A small sound classifier, trained from scratch: 78125 training examples.
Rows from block 4, named by matrix and row number. Rows with one number belong to one neuron. Each number is 128 + 24 x the weight over its row's rms, rounded and kept within 0 to 255. All counts start at 0. Numbers have three digits each. After the name is the row's rms in percent of the matrix's.
# gate: MLP gate (model.blocks.4.mlp.gate.weight, 416x160), inputs 80-159
# fc1: MLP up (model.blocks.4.mlp.fc1.weight, 416x160), inputs 80-159
# fc2: MLP down (model.blocks.4.mlp.fc2.weight, 160x416, transposed), outputs 80-159
gate.61 146:168115084138137149132121146132110170151111142120146139126176108116122120140167150157113136146154109137107149099129076155138131086113146126121093158125134123113098136120149141153132115111136142181147100129082123092109130150097134103127125147
fc1.61 145:067141101132104123124134115140145108120147153113114158153142146133108125109142139105147115123120137167143084138145147144125168140108148138112127122124120154171117135149098140148124160104141133158092124195134110141139132097068126143069163081
fc2.61 151:149147142104100116140096115131137080116136139084142128123164158131146145146169125121116140135110086125135124101121127134119087111146130133137128139102126143138078157105160139117092157134127149137095137128119130122154130089114150091128073136
gate.62 112:126086137084145138094143134149116092141121119109178140096151126068101142128095120084146141089138155090164113094148099132128117117132134134098152171110137108097115152114116139135124095154141100160083147128166163166130119126101189112138099115
fc1.62 113:110093135072156137115153144158132159105131146120137149128129143095137126116148139094100151199119134116126121093072130168115120134101135116124160123125176099117140148149119126129106116110119174139076146112095138145155081127086090119142170093
fc2.62 110:101144105095145111141103090102119159095080058097134109114135139151155146158085109111126104125137169127130134121126134148136099172104152125162090134118118153139127161147127108129127114113148146130155158113093102109093144136136121086113170131
gate.63 119:142160134176129108137132116127154114122088114117156092144104109115148145156171111147093150098129122101161104132157124080146116177107139085116103161145126178127158165126114151096137104106100105136089136105072168122133146145102129140122106116
fc1.63 114:142105125120124101117125127172123118141150101133122145153128106125150130138108114131134164080123118148116136112126103106164126169122081109141103129136104156148106119141170094147100100090124104106103127164115108119172157135134133155169097083
fc2.63 106:179172137120151113127092128147146117098110117110144083101148052148108117085126154141122162096131091112126107135203105159119121109135114147101112125162096080139134159131143150146115105142120117171130125105124111104144126122164130142118134123
gate.64 107:134110157169133161129150114142133110098123145167075108094148140124125160123118114099102115104131083126141152141140117086129146137107134140185112111136138174083141116114089127098179146098101122105105152153132136088127141111153111123110148137
fc1.64 111:115154154105155136167106117141113140143131121133149110133138137141127128155126149120114104116102107114139132134134091163150113107105150127100127134089117101182160121124127056143113119117101118137152097203146144161123158136111093163165091154
fc2.64 105:120140126122111124123179115170127120104108156109130167148137129106133148099109086139174158110137111149138150137115123133136128129121163128108072134137084146152123145098133155142127123154098133107079145099148083123123099143146111117140114127
gate.65 079:111149108135157138098160145092121132145145123122109145140114159111076109131112113122162076162119111112143131141193121114156147145105112118175099139167125122113136100092094128088114153131127152088107067115112103165103182140131181112132142158
fc1.65 078:153109125121145123114142154146093163127140131073136105115123079093110145122086147090130112102138138175130113111082101144148115102120149118181106138124139118110137139140163133100131105137128097146132114133123152129172132115126118113088110127
fc2.65 078:137108100163091137125097159176092140101111095149144140185116148149139135118128123123072156153157165137095171124120125112138075116124131107066113148139138093086169141116116139125101125121071078091136173158116117152129153125113113123127119133
gate.66 041:121118127108106099132090141133115153133127176130128124145076157129122150105121148108144122097116124115157112114119106137164130088109099138157110153105112090156136154138115138135105138134095139114112106143169128107148146131111110125106123145
fc1.66 039:133150126144163152135162109127138107123130086134125143113163107123135102137140124132123140169133133147121145138127146122104114163142142113096149096152136158097118102117137114106142119121162115143134146107093125154110110127154135126156124111
fc2.66 048:132137141139115133156185120109107106141127123124173117110139125111086143114098114165124110093158097146133098138172131126126124154136126123162127127109087146177148125085085122125087111118120120115135165108109112120131130079112122136124122168
gate.67 125:176163122144119182114146148112167110162153129144146125129122132141122179180139118127115112103092136117152154132150141142122117127098172106129127146138113090074171087135177119137116120107119146138144152125117129114099163091165145160147142118
fc1.67 120:106108116096124131120108132137123116141118137133132145119102126076138146155151092124112167128113125137091138114100156143146173120095122135100133106109113154125138129095131143146132167161084111113137167184091119165123119143150114105177090122
fc2.67 126:145127152115143138104119120124120113145122119121128128120129141120129147102144121113098110098133128147093121138146123129148092140111117131141167135088131148134086207122136152173172101107159152106153102089106127094117150153101133106113138150
gate.68 027:139126127120148142150149097089105154137124119179106079108142134103131115141178090109113149170158092140142107150120085176099135132134100168112119124077151072086124120147111129153128139119115084144175119159148130119121158097135158086125139102
fc1.68 026:121127124141083095097134153154149132123134134077156181152115130165139127120060170137134086093082149134118140107151172070149127120137152093129145135176102164158122135113149138108141119153138157134094138105122127149144077165114109166126132145
fc2.68 034:111108139132131116126097136147108134111133157106139099153163109121125099085142129139105150143086122095061118127124181120124108149112116123105164117142143140127135117136132101124138084094130144126122113091158109146116095129146164170132131133
gate.70 092:104177136134098108110140126137099108144182143123101137140106125132100169127184124132149082134135115137096156163126112095103107145095098126089136141143137150098116153091149147116146167142127114119124135123143115136141119109081139096065122099
fc1.70 092:090110092159087114100121161064129118139172102094089111140138132101128143106140141171110137134129126119090127115133130148100087138163114135123116154114112151118140163168143127163123160107129104151127121121147110117150137137115098102074137126
fc2.70 101:103102149160151108098133113096149116139159125120124147083158132172156159135151158101162106132131166139102145115135171153119116137127111114148102093115152130194134134142122162106158147145133154136123162117165148102141111136093166086141093136
gate.71 087:110134149182119130112124163068131149122105110118109129130120130105181097137101142087159175150096136117132132113137121091099124153093123111097138116133129118117116120103113113150131128107132145121100077113187157147106152121167121154127114197
fc1.71 081:133125127066129141090089120139146112140130142141111087153138122100115091135132157144125116176103130122112167151201104171122096179172080122119110148157129089131130112140106112113126115156113128120116109179184107150110109136120129148157121073
fc2.71 078:132119097122131090151132106139165148111141191158142088127143085125145163073132133160147125102137124134136152115176106131096148129149135121134081123142061148130079130144151126124117132127151113118134103073177110117096129095124127113077165113
gate.72 084:130137126129153098123112105118117140140179085131162120113125133099105159108124120117132119105122101165151100089129103047083152128111108163123132113178143111127148127119133102115127182173142133136167152103126114134099149184079121152126093138
fc1.72 088:167148129098154149122098180151145129120107088143108139122150135111130153117138134129148136125107140167135136124150118103159143136109095153117111111131103127135165122139144104130126080152113131137099097084135151116130142141150136088141112111
fc2.72 091:129093076128116134151070093129142108113096125135166139112140154120155113097116139149127167099077160160101136127134143093136140112146169163167133122106114161108112146129131166107078137088128140137147129173121110176107123102118157146117141124
gate.73 103:159082137126126127153161126119117087099076154125135124056146124123107104108157158125145151092167094119125142111146122100130154103108141158129135121121083103124128140132100100118154121137113147108080131101110159126142151091128122132118151075
fc1.73 098:163145106136130129119185152127149128116108157163128105102109088084132149136078125129149160124133137076160118121137114135133141112141167178129146124108126121117118145094136139129130110113113119173139102074127143132136141087096104112152155100
fc2.73 101:111164132143120158162091155116092140118098082104105158164131167140098111147127114116159117138129119183122152157156187109101131130119170103148143123107121126143154145142127125088080160095113140145110151136155145134139114146164148086111155110
gate.75 110:114112132085154142141146147109103121108177114094120137156115149128131098184163119173061134120136182141124131160120114161114113128120116150110151146045098120132103149147138138156116116173136122145134132166108112144131134118117097120124120099
fc1.75 107:161115161148095076086143123126173141153094149128078121109135155116133146140126157133155129144126127139137129105122194104124169139158131122163105103182138113126117085109175083150133129124136161122142133098115145143108120138107111117159124148
fc2.75 122:109123091093130128108141088135112178148136141130100101080129155101131123091120169160098143126107099130101123124123114095074130109129124159147143134141153112130119100133094101065161091126143074141123090092170142121123152181123171149131169148
gate.76 113:131106105148173095105134141137143107126133134113125135175144127129129115132134133126140160105125157148129172153093140120157120124104125107121163131130108129089152145126145142079123147174102135070156127135122126116158136086073163110107116107
fc1.76 127:130161110107166138158116109129114099102118101125116102099124111088151132117125142087141143082163098123131158101138139133146136120092127165142101144135149103142140137117178138115159125114129068088123199106106136119144099079126113128077153119
fc2.76 115:132147082148097111106123136067146126122142148119132097127102099148083088139104092045122109135122139135086153142127099107103108128168124113174122122115081107109146121136120133142134107133133132094141122145117109072176130063082121112103123108
gate.77 107:088125138130112124140130125132121114116063083134110093073130108124099148127114080171105156122121130099111150116083094162156106114075120132117106152120137106121123133139135117116130134129118108122142119134092135091118183122148088137131117133
fc1.77 102:110153098107130142103103131161106080151135106091136115115119109072102146109160069143093128131118125115072105124170123150160090142136136138122159137148138132137150109102100141144137213162093103148127132170093111088106137118141134115151146093
fc2.77 116:102097119144144119101137138130124101126181095160107094085087110112159155142111137127140110091161138128111139130149136118149097062161141101108125169118132141065135156116112149143137104137135139145157080083174157132112160148130066112121131141
gate.78 131:161134120160120165119109125122158114132146153158151125164113134105086129102100122121122133138093135147138147124124100104119125103158090100175162133134142133101078161134112155119108123142114124072148106105109162131165189155121137127124125131
fc1.78 139:146121187108119142167069102131109089130131188114097116126138107142114114151163136127098138106144137134147153093152180120148102136138107143104142093129118088154140144177123067116140129122132123148154123167164161158119133156142091128126141149
fc2.78 125:143160141179134115139155139080123110169108126098102169098166175071060084114104112104129087117127126089084114116111102102129114094136118130124064141097099148141120119159155178147122106128148129083142107146149107154115099106110123157141093132
gate.79 121:124111105127144121106160130118149130148125172130127123129120092119113138180118133123123105161121138186139131102113115143174071126132161124104142117090092132092122145113117108140191094140146130146154110101088155163114150161125130141102181114
fc1.79 111:138112121130144139126090134121116110096117137124140137138153081106136090164077170149118105158126157135152141136092152144144093094150132127130099129110107115163126146123124099102133130131123130127145097127133108063126185174119095139084108156
fc2.79 110:127139122135109146162106160151115169149145128138145153133144147167083138137073130126105063130125078105098151073121135105158132129120099138081137128142130150115116175116131150151144159125098124101143126105159162129116103120095087135131138184
gate.80 117:126105095101138134153122160136105075113104064130152137118128161166099129117106137145101111119169111110147088132121169065126109123172132111088127108114138119082124155145119139135115132192104115107112129171129151120074115147127136149102143102
fc1.80 108:133148155091134125094110145141166100069124091106156123143121155133129141151151136157120133137111118098115091160114158158144139108137132161131154129138115151181150125134158141128103139144104150172151138119123098151133143117152094148132123074
fc2.80 112:135128171109094063122116110126154093144124130115095107134163109078142125172100139182115110137104146151112169150129101153155117114127118125139152134124135161140115111119155143141143123120140154117173159126104119135105150122134101147123138104
gate.81 118:119130134142160137111134105119124151143118113108120113111067129123133164151175104132112135113117162132126120136139107141147172109104095137148123125132121105122188140078120150123128108138078113157151111121136128110149178104153124167136187127
fc1.81 122:124182143116163137079142112092157125128149123090135110117137101123120137136151091178186134128165113137096118144178108150117188155140139144122122126118169138154140075100126153177155139138181115114129082122129126154103082128146138135126180144
fc2.81 117:144117165131126141129127115123126111140101113124153105080153098141127140111114135147125125121124127193089099112163126126159151159123161092101107096112144124154145045123074108130126125115146174148135127135091149164184088091171133117158102133
gate.82 103:124151098133133137124166098142091107097123131133118161056115112174110129132157128137148119152076130095119132137182122092155155117128103081106132123135102121187174135155110107132125131094122147082128166141097144164147081162142118147118121140
fc1.82 103:126128154107120151126084159127146132150127144112133071114148104111126148165136170157140105121146133130130110113148126116116100138175149077130128128135120110138077110133107154101110141097125101170146143150161161147087164142098132093153150177
fc2.82 099:161101087140134138077110123121127125124059085077105120093161139129120063122116110143144131104166143115128149121130120138145171145097105094128112121119104105123123105141143153136113096151122146129102145161135134116150185116145128153108101144
gate.83 084:137103170112124097089127109148131150147111117121154140076118101130121150123131135112158133127115122138088109151122156123114097156119134140111190087111119141117114125128161180128146075147129173126148114102098130136160105086168104113123152110
fc1.83 093:109170109149137121139099130128135153152148122150127140122182073118133206131136096102165108125094140115086133135124144124131119154122112132114132092102120131130140123128124136115167094150111136162135104120100112099109160120182133139115116096
fc2.83 094:059126108126154114120120092120090114188102112135121182118123141164136075134137114123121097155128124128088125128178099164141135094127132132145132131131154114118142136110131101121111141113084130156111101116158153146118118137149054101100118130
gate.84 139:126081114168135112133143135181095128142154124120107131151155169124123107094140105127131104184130107077179138096153093137141147140156072101121134124191111131084116137130084123142141163111133111160126120102124140108122079178138120105143126147
fc1.84 136:106126179123117132097115166129088109106122153130135123185122122130153118109118165134134104082139084060177099132131129134128156137096116153116106145160092143134124155157125122110184142115130131146110114135106179120121098137108115133117143145
fc2.84 132:161135138154124137146122121145144166114127091089135171120139117126094124116143148152138135119159127133136137141123124140101091116146104113132089128178119096097115122183207114099148145113128128136112117127151055077172170053120123100125131163
gate.85 127:138120100145122142133112113104120146136137154163106112145137114124124089147116101135122196133132100105107121133104144101167123177131087117092128130151121090140144137173126096089156159142109108084114128107128086122094145121101107130105106129
fc1.85 119:145122162180140106100134132104167119125136103145103131086118072158143096113068112134153088148169128139172144109136146094147122110140148110090106130127160151125097116116134128095112111135106126122149157165147109145121121085115144117100148121
fc2.85 127:107093159118130111135110153118167097141112114138173136097146168120129092113129115116162127116139160083118146118119132119099134129145146125129123089099168135104128136157100130160124131125115137124155118113128156147139128116177145143100132145
gate.87 046:154108114147071097132157111133120143136104115100105152128097175105153129146134107111148106152090122148131129139137092149132140097124128112098161135115120147127131157160145158096159164110151086073097134085144148132107151140140155156139133068
fc1.87 044:117113143157098137140147111164134108138114114095131149131109169104124136131089131124163122153095131135165134162144066162117120124134105133113143150112129167126131164159128136117169142138139073102103126049143140136121134160141150158157118076
fc2.87 052:106088150159137131153149087158121103141130161103129160082134090078110155127128123087149150100147102163141137095131141105092109132136127152102171140077106118153108142126110089083143128127108167118146140118109118113104166117065134121123129142
gate.89 106:158122118146160094116117109132136150134064102132094147178137103149106123122137072155137113152117148136147175123102156118108177136127117175166112144095125134141121135106114172100087111167126115110142114109076092102145127109093154111126146108
fc1.89 104:151169154153126129145150113138130149158140148073117115153137127145130173121144133132138116149102139097136132106172104133104141102114133150135105126094132172120116122129133144156165112118129132141158098189105139112054128153160109135121089102
fc2.89 113:145128087094108198145079115116108140124087120103116125100150104127085112116128157141088137127087094118119136130124148115126130156133166127117108156177092108134095102100112146120134139118150155126109088125151137141161104133119157068125101121
gate.90 091:164076136109102141092114166154145137135140135195123093124128158139114096128122115133161123116145152122113131120135130139113118167119099121116146154128157119124119159118118140102155057066152132121102113104165116112088140039089170159140085120
fc1.90 090:148066092138142125147166154133146139113106121122215104125121160174134115120129123146188119110157122111129122151152107154126118148122124097133143112173137127113117131091144117110118100092133129154108133133147112121122162107110157086154078165
fc2.90 096:072114159103136176139161125147110111157124140112137156145103141125105119127144127103154119155129136164163120141125085154178138120129143144125092094143096126147131126127124152122132066133135136139148116129127106129125099122168111166115102157
gate.91 083:103125127155144143178133123152119110139142132136122114144120114112104131150079129158118109130102139124117111163085096154108118171135151109135106147145143145134088132135088113111117160182121136097113122147142110122144130117102089107099098136
fc1.91 084:154084131126115120176120125159112116141131114122117110143128136129111116127165133147134102128132157161111122131116157154147100067139147104131133138132065076101115152067108113082105167136138146137123176108145110120096147119104116143128103119
fc2.91 087:160089133113112135162143133139145091149108098163160138159171131109136174142130128139120115167115120125089128142112157121131127097113137115122122146124117111163139158108171146139133085154125090168134116147126095142091120132154108129138112111
gate.92 116:117121133143127139127146143110100137078068161144112136146102112140096142135140108154105125125125126179136127109087172139149106130117140156132146171127139143157128160121113109108104133148087164128145113132158153144188093122092135116121166139
fc1.92 120:101117137143170135136104148143093131110140115118137100131094109120115155102154118108159183151118101162146144106156143107110138100125173102131106130169169109150145171141168108095113140147124134132150122129114118110163129073119093173134144125
fc2.92 107:138143186097131120162109141157120128135114138142128155150140111131122119158125089109202138129126135156119181099127132180158126115137109126136142161130145158095148054120071097129146109123130115134107136118136164110128080166152154131157090081
gate.93 095:113103124133115113114127112142105153119091171138123203135093157146132093102075146175155098123146107115147084128110141101133163139141102174130132145134110149122105172127127169112128143113130101119158114119145105124138151147096122137138112135
fc1.93 098:099105100131153150161114120122185097131157166121131125112121108103120160118117126085122133131138125180138132144124123179157131128101120137118149124135149105161163074122112143092112120120115138160124126147164139115156100134114099089113107142
fc2.93 098:139139111125125125095101156106165154104135133108140119148137143149187126129113163160085125101119126126107127132121123167122121169139148136106131158109126121118105059124102134140140142164124106123111130113103137169086180177132112095124124151
gate.94 130:130173152142106142090079126141112116116149158151122127125173143130106135101138129068135160169102162123103110099157141125107120163163176105146112130142073122090146187114091096110094147136130155113097104160172128095119119090128128116137108112
fc1.94 119:094096117131154144139093141108135108113163152146150110140190163125114125167130112116141111124133102142153106120086155136128126124110195115098136134131062138134133152112148121120058175158113143146135133142127102098125109141123128142146095131
fc2.94 122:121154159139163125136123158124098122125091100153144123139129147124142182144109122121130157129125121156119145144085112160111118133128103126137180126138112139121113173120117103142117145112099143156076130153114146154145104127146161133130114128
gate.95 032:160101102124144152151126090090105149142098146159108100106124131093117125119133139148146122167113092143121085133095127172109145161126126145113104140133130096146131112136070127123124091134092136154113125077102134124076099136133163115133077104
fc1.95 033:154116110147148156156101091126132139144107123154085102126139111080116122066141116119155143150125116126133082129089118134123136165124151137096112139112155096119142111149091097102163091147125147121125133050081163112094115143158125122113081126
fc2.95 041:079126102112146109181156102117096166128116120181152157153131129136099163165135116151106109132149142142169141117120114162159153151143118139125121140136142114113162082170140120155103123124152135098114120093131136179097098094128092149130118130
gate.96 112:077139135167128156114112105107129105123133102131094136184148142145122136080106123131161118137096151116149098113120133059134128137106134098132141100117142128167137160086134137134116136116137165097142090067165118117139113147149139092103131132
fc1.96 105:132127110172102129127118127142146119125064133121146126127114087127136140127082107093147162151106136085134106111035155142088121161102164169128143169075141094095134122124164128140134159127094157114134109128116129128113135149105157122113145131
fc2.96 097:107123125133120155097090142142096119126131113109139156140098143078058134085125106162153118085128110092088154127116110102071140131116130135107149099117132159075154124146112085165112132166128117145068124119130177100132146151093129109128099128
gate.97 103:124116148125176150089162158148205153081110134127126103142117153138196127117135123086144122155113123099121130103121104081144114157119119135093145101122133130160139081145155088090142108147117151092123163153089094130102115171113144121145149119
fc1.97 096:158124177143095145124111110093077132142121166107134134116165118099115140150095141136152117130144112145123115116091136148141154106136134134123121184161127113145103125168124082097127144124106151113132170189158126109116109137115067127148137105
fc2.97 101:151123142103140105100151092117130128106143121156126151124146118157111147071129155105123131119094117110089134123114136078090127143100156099151119140076125148107110107151155155185091108130128145103112165125151144137117121108186111109102149059
gate.98 116:079116090110143123078119104151095103103137150099138109148144129132123171149138113167124159087140107152137143135112148143119146118115103143111097158125133119132117138113131180067152144117128142106092166096129128164166132131140121153125133136
fc1.98 120:142144141107148140094108163181112136122147151106145142138080119128136150132149149081140137137130105161104088102138137169096139077103108134155152127143151137101099115126140148115112146167090123156085120096184130129140103134125142164132108100
fc2.98 128:158103103121115127123149128140137166082141099179148134146111104125109150124106140128127162159136173099134140125131133112125135129146094150135109148122137141130155101134118108127067145078126101130154086166125150153104131132119114128100147115
gate.99 129:147164119170163145137125131100125092112133159128171121154180138101151151086131143130143088099139152123100118112152102093132138126115150089114153125128153134149167144102137115097122141098125157118164133090126095148142122100171117110164118117
fc1.99 140:126160128120128107121147128145093132137103138144129139139112099124105086170131141117091178083123133093147123137116125133112095162141089178084142132122116158152086134186107120122088162126150150113065125150138140106116122093147135107162130137
fc2.99 131:126149141133122117137112090104080144165137109119140124144105149108114119116127152116112153177077153065148152143126119089106179179105118102110112100124147132170146175101098142111134127128131087095146122140167140120118103124088135154111162157
gate.100 130:150089119118169146112131117142101146092124130150150144123122173096107147144131137102099139115148109105139091143157124163099114129126179116098126162121164153115158161137145120122137105104125136162098131134119105114119146138137130161144115134
fc1.100 117:084131120120160138163121102158124116125108111111101117115135166126137173109158108094149100172103136102168139124066143139121148141123122144150107100105181136109186140121120143127111106119093094132089098153125087119153168143131119159100105133
fc2.100 123:115101070127156083100124124124134188115126132161086131089136135091110077155111130118127146163127148130158107141141109130126123142126126129165157148137105163144137140157125110175133150121143101145171114164147132159088114133130101128142149152
gate.101 103:103135116139107135141112146143162137100165156134136154104127132144156108180115109129170108137159135121147116099151123105144108140088158149107160091090124116139114121132176122179113091149099118113109133068121139102058152124155096126184137117
fc1.101 100:144098166125098130123163119101141174147144126079102086165113108131130157132113140125128133129137191114158108106097121142173129164156096123148120116160136128156115101140101106155133129150122119134169149120150119138143096180092126105104106146
fc2.101 109:163129116141132136131117113099108135096106128144146059137147145120084080102124114134108139149145123114154134117082150138061158159126167091121140177135107129143145089112120137116132075118168120160165179088118152149117118089130153123124114079
gate.102 077:061141111097121130181177125144104138110119163137096136127157104128124093131159111138135123140149150093098112128174081166164100153146150156186143081134115153146144167081118121143111091125124125141108109096084102117169094149127141161158117117
fc1.102 078:147150133141150094124124141154146167103146129150135128133132093113185108123128110121163093119109158137145160113133161090113192115152155158170149101156158072119118130127114126136105144122107136088168113152100127099122118106147138149164095066
fc2.102 085:141110153105138152146107117086182140136145142144131111161113123103138135151133181110081132131123063151122130117152140144146127101089113094136166118151112089138100141156130118106112145142133138157118103112159129108153136104093093119103080137
gate.103 143:146109146132107151153122168101080109176151124127140104148108134104132155111101146111176124137100132104092112140137168125137128059128200127118160130135139153105138091107154129129190162153091119150081146117125111137130101130092098125147112175
fc1.103 138:155173128096138133116156135114216181092167125133143115130165115139139151137169128155119109147102100122120096152140122101129126158136096154148108147112109137093111150132151150123094158117175140132126137129141142096099160095136118125130133103
fc2.103 123:118120137150089150137119112097120131183168147117143153152090146102131104113104116100131073150114097095103141148119165139122140114101144082075139116116138138117146118104062190147125100121136139121111111153133141124115132180125098140141111106
gate.104 119:113112154132123117097160135086104189131116076126102101104158142098103077127119119126133135133107103140136122197154070137120184156181160121130172101130146137122141099125116116113147155108130130108103109129114113128105147120132157091150130088
fc1.104 123:124143159155113113175129097115171115133119158145108102132138106134147109170120140159180153126134146135107122101123116139142121161107152119117131128148102142133168162098133117140130098115124123102082167143100103164159115184142165132161169121
fc2.104 129:122113167111125139144135120128135152115096096159163140147139131130106140149112127088145167152155109119144128123141152123107116108136119138121146135159134112097096115139139112106147102158120098196142083106129161172159126134072117140109105142
gate.105 087:167118159136079108136126145158134123117179136107125202134127157135098133109139140142120101152138139133141144159163122155146165091160097114126129149159153098123122123129140112141162140141115120100123136139104112164114118107150117098157155156
fc1.105 086:095140138119136119159146135101135132103123150124162108157127127119135125104149150113133101117160144155109105099098130126123129134160109141159120159143099131113149108150136108091149090134142119153128159143098113176140047127173129122139110096
fc2.105 084:136138132140150135128081149139181110107145120119123158148124125125144112107108110180055188057092128099129145125120135098123133159133094162097148137156154117130171130136143135157125149130128138092137141184097093147171131145091095081110126140
gate.106 131:128129136120119135168110146093160154132135124122141121118101103099111139123104130140146121060145160109128148112191135160153151125176118107119134156104142108148126128098107109139082123105125139074104119123087130147115156135105127123128135111
fc1.106 139:152136107129149144101120134168115129129155098171147078144195104178126135112128083114138154124086112154145107151170182136161094136097184160117083175125117183114149130132107148127120130174128135149127098121115127115157135156107141106089125143
fc2.106 131:174108128112115095162162107154138133149115185146115171128100158103125103130119153170113179150135161150198162109125142099179116121123092077093141110098149086152122142161198112110147089160137094117112100115148137138102100143165128130145152120
gate.109 119:128123124172106163116122108101192093117145143107175188122147175116097153078123116155123103146153187107176094153129135120156123145127134147138105132064129124129122125135151111130112077107113081144108079160124114138163095133143148093126120152
fc1.109 114:129126130119123082110132119113143149131147111104095158114113134152142115184144139154174116147146162165187139128139142089096119159115138090110129134105137125118155113092124134108132167098109130114102125096112113138134126142106108101094134126
fc2.109 115:170176163121118144167118130125149138146075108149097108102137107118182120111084135123125149144088152168131125156096134126133124112115094098141121092105074114080110089159106123086103113148138161137109119143145138109119153128127132146089140134
gate.110 110:125119098153124166165118132146143126143093126111108186096152155128109123131119150110153142154101137170152146157168135140139120128129141137073113139126168119089139093105116128166154084107112136177161103108118109097115155075121135134143141099
fc1.110 114:124136112163124119169181111154101130144125134144142126105130134139144073126142098158142168143100122164103112144154105128076138188113145145104186143118134131116122153135119128138079100166127144121124087108112122128159102135121147127144124080
fc2.110 115:128109122150134110103143127142139156113123143168142151113141127130091146130099093168156152099087159195091136093152153128101128139113141157135106130120127099121152127130130135117175129081117091143138125108149164131162155155076174151078130197
gate.113 104:108133170119135129122122109160122116122098092118169110160118084145134151125137151140156136111126154101170071142148119106150143138086130135087140143138130155150150119102107100112151104143115214128084155129108111141097119098172081167139144127
fc1.113 105:179140129116127093080143123129133153155139131078135084151139135142125143128137130100121143145069134149118137132125180122111123135122121092090102126109131146138100113180158108154120115138127143130131126100127138117147122180157145123118164143
fc2.113 096:134091123148143100149093151116103086100086126115115137154103078159100107088119125138106144150144113126127124139116110168149134134129152091102102145136142138151087074125082150126167137134162140127133090129118139159090124131106127140151149098
gate.114 094:143135108166165131128099151153080131100138140130163163130135076117087122125119074153110108123128140115120128154097088158150123146135087111123102129090126179125092167111131087104158143123150111143098147114104142173123106147147134178132113120
fc1.114 092:144131146085176135103139153100121113103121118152172155082116093149145105166123093175122116117135128110127186158083119112130126086161074159134132117129118135102118170120091103108077126131129126133116125158119117142139138133137101120166123136
fc2.114 092:136140102141115103132124126131110083097128070171126091127127111167137111117133130111101137097131141081123115166147181130108177088114157149136138152134153126165114164149098124137154138082128110116094124148115135128168150118139106149144109130
gate.115 091:138188145107145097153113076130114112091075140128115154126114153122111093180155134137128164159161100121108128095152132077126135096130149104110086115103123148127137119137141131132109086121138192121097116135097120117133183131158105151090132106
fc1.115 087:099087126107101167109138116124143132119119181107121106124143135147159156115096124152116120113080112128136169171087105170170145122119132133117169134145155120125136135204113139147124147116142149136146116121115147137135100160166119124152171194
fc2.115 098:150114081110092094174157152150112109141100133129131127177110122101144100132120161148150128139134139151138175113110140125128134127140125115123136114131153119137102118096108136096135134145127096153148099184115112152118129144184136166180081087
gate.116 123:131128146134066169130070133100135096094105087181138142095122128148085140098117140095118170118133096132121127120140137151120137147146099124127123105152142109150119100127152162127173119090115099155090147145108140181154138122058116158151131168
fc1.116 116:122145143123143143153105117154157153143134117118134118080156133115109153209118165112148109168133086105142138099144072126130142093098085159125149098102129142127151156134148147137099115139102145144067097099125162172156130085145061108133137102
fc2.116 117:136105133119140116158113124186160138136157117102099104109112105148124141089105107153131174104129158130139163133150156109133098166140158118115106092106117160142127147139119133116122085133079084121074126149066113088128120144153108159152114134
gate.117 140:080143132116158104090153091156131163096123108153113111100135154160116110104145131128116142089103142101169120122106143121132159104153136149117094149118118113151108157118168144138119100150136098128193127110131116104134136141140074102149155135
fc1.117 132:170140062086143161162095135156152122111128089109136102125172144073140167126129113156158119134119137113134124140117087105119108139133088111109170124131105118123090098102084129156114154152119195130110133153133129116118143122091181140114114137
fc2.117 137:112169150185142124094097109133168149156137118192089120151155159131163112093144138133127142156142121169147158115085115111159167167096147126136144139152126097072102130120111156136099125118096142111136079091104095101134197122138129142121152161
gate.118 089:095121188121119128105075148131124128094114134089176096150117115059128102138130158110133106119126099115089128134147155134152119129126145094174186109093163138148117130121131103136136104115079124120124116148121114129120140112163137101121142114
fc1.118 089:154114171154092130121115109108151128119111164166153120089128150051131096154149148123129107103077140117144105168133159093120125143139107148148193126149149119125129124068147096138092120126101094128116110162141130150156113119160099136108127125
fc2.118 084:120096178127159132137108121105157139130156139098126127176078113156137127121152102123088094128153154128112124109126166100157116135114135094097105100149110090139115120152123117090134132127132108156081118130167153116079111167122122126125109171
gate.119 122:153131092143089155144094131128162162134143106163168154136133150088138149124090131135173113131105144138114150122169116121109121123151137129095115161115144091113121137100107140139119130125146157059150125150145133165134173115114110146109177159
fc1.119 125:156115163114133098150169094142132166088130128134092097118127188177159145126147101137123095139123089145139123140096089153097158123132167135135121150135127111126126102137134155117152138090141094123141172136079086144124140130155147119163166094
fc2.119 121:154125173131127103115146114146116106170122165107093156114079138156107141161115106098127140109131175158151133104089143139153142177150095138134140152117135186124141117142145141128141092158166160149106146083117141129127124156152116124136091117
gate.120 104:161101151127114116109111157122137135096140120122066121174152106130130094160140135168129137144128154123122110142147134120102136151160131123116176149167076161110143164115123138136088164150129131131144118173104125113126124106132123142123068105
fc1.120 105:149131150123109144126128127137095107133100120145120117177143114125105080141078147146151142129123119118140096127138126117150109129142114104109126111121146114129175177116133155142122143126089166116139129132124104138141136098080132134154104106
fc2.120 103:122129123106162090108149127103073112183143132170124131148129139112125125120127101097166146118123099111129130145127120147131123115131131129104100146154079117117132156131176089139161118182140139105108103130110117109145142073120113121101107145
gate.121 026:089159078163116123155145092100156091129151130155124069125139156078158126141163097099157120164128087118117130149139129161102103146133109162128156116122147080123153110123123134136134125105113115130138133108137108121068132082147136115162125110
fc1.121 023:092143083163114126158141104103143091131136127158115068124143157090151121134174099109168121166126093104111128151137127143108092146132100161128155120129154082125158121121134130132135117114119130118120143103142113126068132086140127109168127115
fc2.121 034:099131127102116113167120102103124119163140107140133167091113144126128163149117135166114124071160135128159144122131108134154167152173099139129146143131128119131170136104120120124127157160124091148112126138092147153132174139156083085137169142
gate.122 067:117133122162121144139148175153148118115105114099104079121147094145152110125148120100197132148118114172106154124143140138132095147132153155116129130125132106088127130096115151151119156113137154161133113098114151138137193099140089133166168157
fc1.122 067:128121134156121136138121148136147119110079119110090085130146111144148134144149118109210158131117117161098132114129150124107088148118157160105115127148147133106117125105153147144113155134120137143123099078097151130113210102136100143155145129
fc2.122 094:106103114108115106157141104114163112146109119104139153117127093116098118115137153162132136153136129144089141147166120123150151146120096178128121142148112158136121118131107083133117109135091118142082120107141106143150145131125109134094161124